config.yaml
model: "segmentation model"
dataset: "rendered made-up planets"
train_examples: 48750
image_size: 48
crop_scale_min: 0.8
horizontal_flip: true
rotation_deg: 5
num_classes: 4
arch: "unet"
norm: "batchnorm"
hidden_act: "leaky_relu"
pixel_unshuffle: 2
widths: [64, 128, 128]
blocks_per_level: 2
block: "plain"
attention: true
upsampling: "nearest_conv"
init: "xavier_uniform"
residual_init: "none"
optimizer: "muon"
muon_scale: "match_rms_adamw"
learning_rate: 0.0047
momentum: 0.9
nesterov: true
orthogonalizer: "newton_schulz_5"
adamw_lr_other_params: 0.0019
max_grad_norm: 1.0
max_steps: 13800
batch_size: 128
epochs: 36.2
lr_schedule: "cosine"
final_lr_fraction: 0
warmup_steps: 410
weight_decay: 0.03
adamw_weight_decay_other_params: 0.01
Rows from block 9 of a small segmentation model, named by matrix and row number. Each number is 50 + 10 x the weight over its row's rms, rounded and kept within 0 to 99. All counts start at 0.
After each channel's rows are labels from the 100 images, of 14976, where the channel reaches its highest value: "strongest on" is what is common among them. Only what is clearly more common there than usual is listed. The data: rendered made-up planets. In brackets: how many of the 100.
# conv: 3x3 conv (model.decb.0.1.conv.weight, 128x128x3x3, each kernel summed), inputs 86-127

conv.89:60 40 34 55 51 40 42 51 50 44 23 28 44 36 39 56 50 45 29 40 43 48 52 47 57 38 50 63 31 43 46 39 42 48 45 43 42 49 51 37 33 29
strongest on: rings (61); moons: three (56); cracked ice world (37)

conv.87:30 55 44 50 46 59 39 42 42 33 64 40 46 32 44 39 37 44 35 32 46 41 60 29 48 54 51 44 43 44 39 50 59 47 31 43 32 46 55 51 43 43
strongest on: moons: three (62); cracked ice world (39)

conv.75:40 59 52 45 52 52 65 59 57 45 68 56 52 43 49 60 37 40 43 47 58 53 61 56 54 44 64 43 43 62 66 53 49 40 68 62 66 50 52 60 56 72
strongest on: moons: three (74); cracked ice world (41)

conv.2:45 52 51 51 40 45 56 58 61 41 40 48 45 34 50 51 37 47 51 55 57 57 36 55 52 62 45 53 40 40 38 46 63 45 39 45 58 50 55 36 39 51
strongest on: cracked ice world (45)

conv.76:39 42 51 54 40 30 68 52 43 40 37 31 52 48 42 54 47 44 34 59 39 62 46 53 41 54 52 61 51 47 47 34 36 71 42 52 21 34 43 34 46 35
strongest on: rings (100)

conv.11:52 38 51 50 54 59 37 45 40 40 52 43 53 37 43 47 41 57 36 43 40 39 30 61 22 57 57 43 33 43 52 40 48 41 53 44 42 59 44 53 38 61
strongest on: moons: three (65)

conv.124:60 44 45 37 45 63 48 58 57 53 64 42 47 35 47 53 40 53 26 47 63 62 56 43 54 39 68 40 56 55 53 67 56 44 53 37 45 38 49 45 63 48
strongest on: moons: three (70); cloud-covered world (34); cracked ice world (33)

conv.121:34 47 35 46 49 47 48 44 43 45 36 68 48 52 56 62 60 55 57 49 34 54 27 42 50 42 39 62 50 48 43 33 38 63 55 37 47 49 51 53 53 42
strongest on: rings (100)

conv.62:40 53 53 53 49 48 33 56 39 58 64 40 66 45 44 43 36 79 36 60 69 37 52 55 57 42 59 46 60 57 45 46 49 37 55 62 46 51 46 59 36 52
strongest on: moons: three (61); cracked ice world (35)

conv.112:38 45 37 56 47 72 54 35 51 57 68 38 37 55 56 51 54 47 41 53 51 46 51 54 45 58 45 65 47 54 57 54 82 53 45 57 46 77 56 59 47 55
strongest on: moons: three (66); cracked ice world (36)

conv.24:43 39 58 46 43 66 33 35 38 49 28 57 59 36 55 48 46 47 44 48 52 52 27 56 45 52 41 60 34 28 51 43 63 49 51 50 46 48 58 50 35 55
strongest on: cracked ice world (40)

conv.13:37 46 61 51 50 62 53 52 36 35 49 45 31 36 52 57 44 63 44 52 54 57 48 48 33 49 42 42 42 50 39 36 36 27 52 40 66 69 35 48 46 25
strongest on: rings (99)

conv.30:54 50 53 40 63 78 51 49 56 49 57 41 55 43 56 41 52 45 57 48 57 34 47 39 49 57 36 46 57 52 24 35 46 37 62 49 59 44 56 66 47 31
strongest on: moons: three (63); cracked ice world (33)

conv.28:66 57 51 54 67 47 37 50 35 65 54 46 42 44 43 44 54 23 35 27 45 53 59 49 50 49 61 57 48 41 42 53 42 35 70 46 58 62 58 64 36 43
strongest on: moons: three (82); cracked ice world (34)

conv.20:36 48 44 40 46 49 58 51 44 50 54 53 49 45 58 65 35 81 50 28 53 45 47 51 37 49 32 49 48 59 58 33 53 47 49 38 42 34 37 48 35 61
strongest on: rings (100); banded gas giant (32)

conv.37:56 48 57 41 62 56 43 47 33 63 43 34 32 49 40 43 39 36 36 39 43 55 45 40 63 53 49 54 47 42 48 34 39 37 62 45 50 59 53 37 45 48
strongest on: moons: three (58); cracked ice world (33)

conv.105:41 37 57 38 45 49 44 57 40 43 40 65 57 30 38 58 50 62 44 59 55 37 42 44 38 73 59 47 55 44 49 35 57 39 71 44 44 38 36 22 62 58
strongest on: moons: three (57)

conv.12:53 40 52 28 46 64 50 49 44 38 44 26 39 36 53 39 51 47 41 53 41 66 48 53 54 43 30 50 61 37 56 49 50 42 47 50 49 40 52 35 41 33
strongest on: moons: three (74); cracked ice world (40)

conv.68:51 45 44 46 48 47 55 31 44 48 21 35 49 19 55 52 33 49 59 45 55 31 36 47 49 41 46 39 46 46 43 39 41 56 53 54 43 45 47 37 54 53
strongest on: moons: three (60)

conv.82:42 43 41 48 49 55 21 40 47 45 46 50 47 52 60 48 53 49 56 39 61 50 35 48 44 39 55 26 41 45 58 62 45 26 43 19 42 56 66 68 45 50
strongest on: moons: three (89)

conv.84:52 45 42 42 52 33 45 32 48 37 36 52 51 36 44 54 48 57 59 47 44 37 40 51 39 55 43 55 51 50 50 50 31 26 46 41 63 46 47 37 53 52
strongest on: rings (100)

conv.79:42 42 49 57 42 40 46 43 49 35 44 45 56 30 32 62 28 49 68 55 50 45 39 41 53 41 41 60 45 60 35 48 50 49 43 35 42 45 50 25 42 50
strongest on: rings (77)

conv.18:52 47 51 45 49 51 44 34 43 50 23 39 40 46 46 46 25 57 45 44 47 54 41 38 56 63 50 58 42 46 48 49 53 49 57 30 52 58 47 42 48 45
strongest on: moons: three (59); cracked ice world (36)

conv.0:36 37 42 45 33 33 59 35 68 41 29 54 64 45 43 57 51 63 41 54 52 52 48 51 41 45 57 50 48 61 51 65 61 47 66 48 44 44 65 44 62 53
strongest on: moons: three (60); cracked ice world (37)

conv.123:46 60 61 46 49 54 60 21 41 53 56 42 60 36 39 48 40 51 58 26 50 39 46 55 47 68 43 51 48 52 55 47 39 69 53 50 51 48 52 17 47 49
strongest on: rings (100); cloud-covered world (35)

conv.56:44 56 44 39 46 46 49 34 46 46 45 69 55 29 51 45 31 56 82 42 50 31 38 42 48 46 43 49 42 46 57 50 55 37 40 27 35 46 37 42 47 43
strongest on: moons: three (51); cracked ice world (42)

conv.38:50 45 44 53 31 55 57 30 37 38 43 45 49 25 49 50 42 51 29 56 55 64 48 51 58 66 28 45 38 45 49 40 63 35 43 35 56 54 57 55 47 37
strongest on: moons: three (64); cracked ice world (35)

conv.110:32 44 69 55 54 63 49 39 50 64 28 51 53 38 40 60 50 58 48 55 63 53 59 44 53 60 41 43 40 60 34 57 70 26 43 41 54 36 34 40 45 43
strongest on: moons: three (67); cracked ice world (44)

conv.44:58 64 40 61 44 56 34 39 47 56 43 39 53 31 45 55 22 38 44 43 47 56 48 39 59 42 49 51 48 39 52 34 39 51 59 46 61 60 50 49 56 46
strongest on: rings (96)

conv.49:43 51 58 51 52 65 47 48 55 66 89 45 52 42 48 30 48 37 27 46 45 62 54 49 36 60 61 48 43 38 60 60 65 65 66 53 48 47 60 70 61 60
strongest on: moons: three (68); cracked ice world (45)

conv.21:55 36 54 63 46 48 47 42 31 33 48 52 46 46 56 50 46 36 37 49 37 60 51 33 52 67 37 54 45 43 46 46 38 36 37 41 43 58 41 40 49 41
strongest on: rings (76); cracked ice world (41)

conv.104:53 44 55 47 59 62 64 55 37 49 65 53 40 34 41 53 50 13 56 51 35 67 47 58 58 53 43 57 56 41 47 45 44 63 56 46 53 50 52 51 48 61
strongest on: rings (69); cracked ice world (36)

conv.61:41 54 38 35 46 62 45 41 50 43 49 36 39 35 54 55 44 60 54 47 53 34 39 35 36 50 52 51 59 62 50 45 74 43 47 56 53 49 42 42 57 26
strongest on: moons: three (57); cracked ice world (45)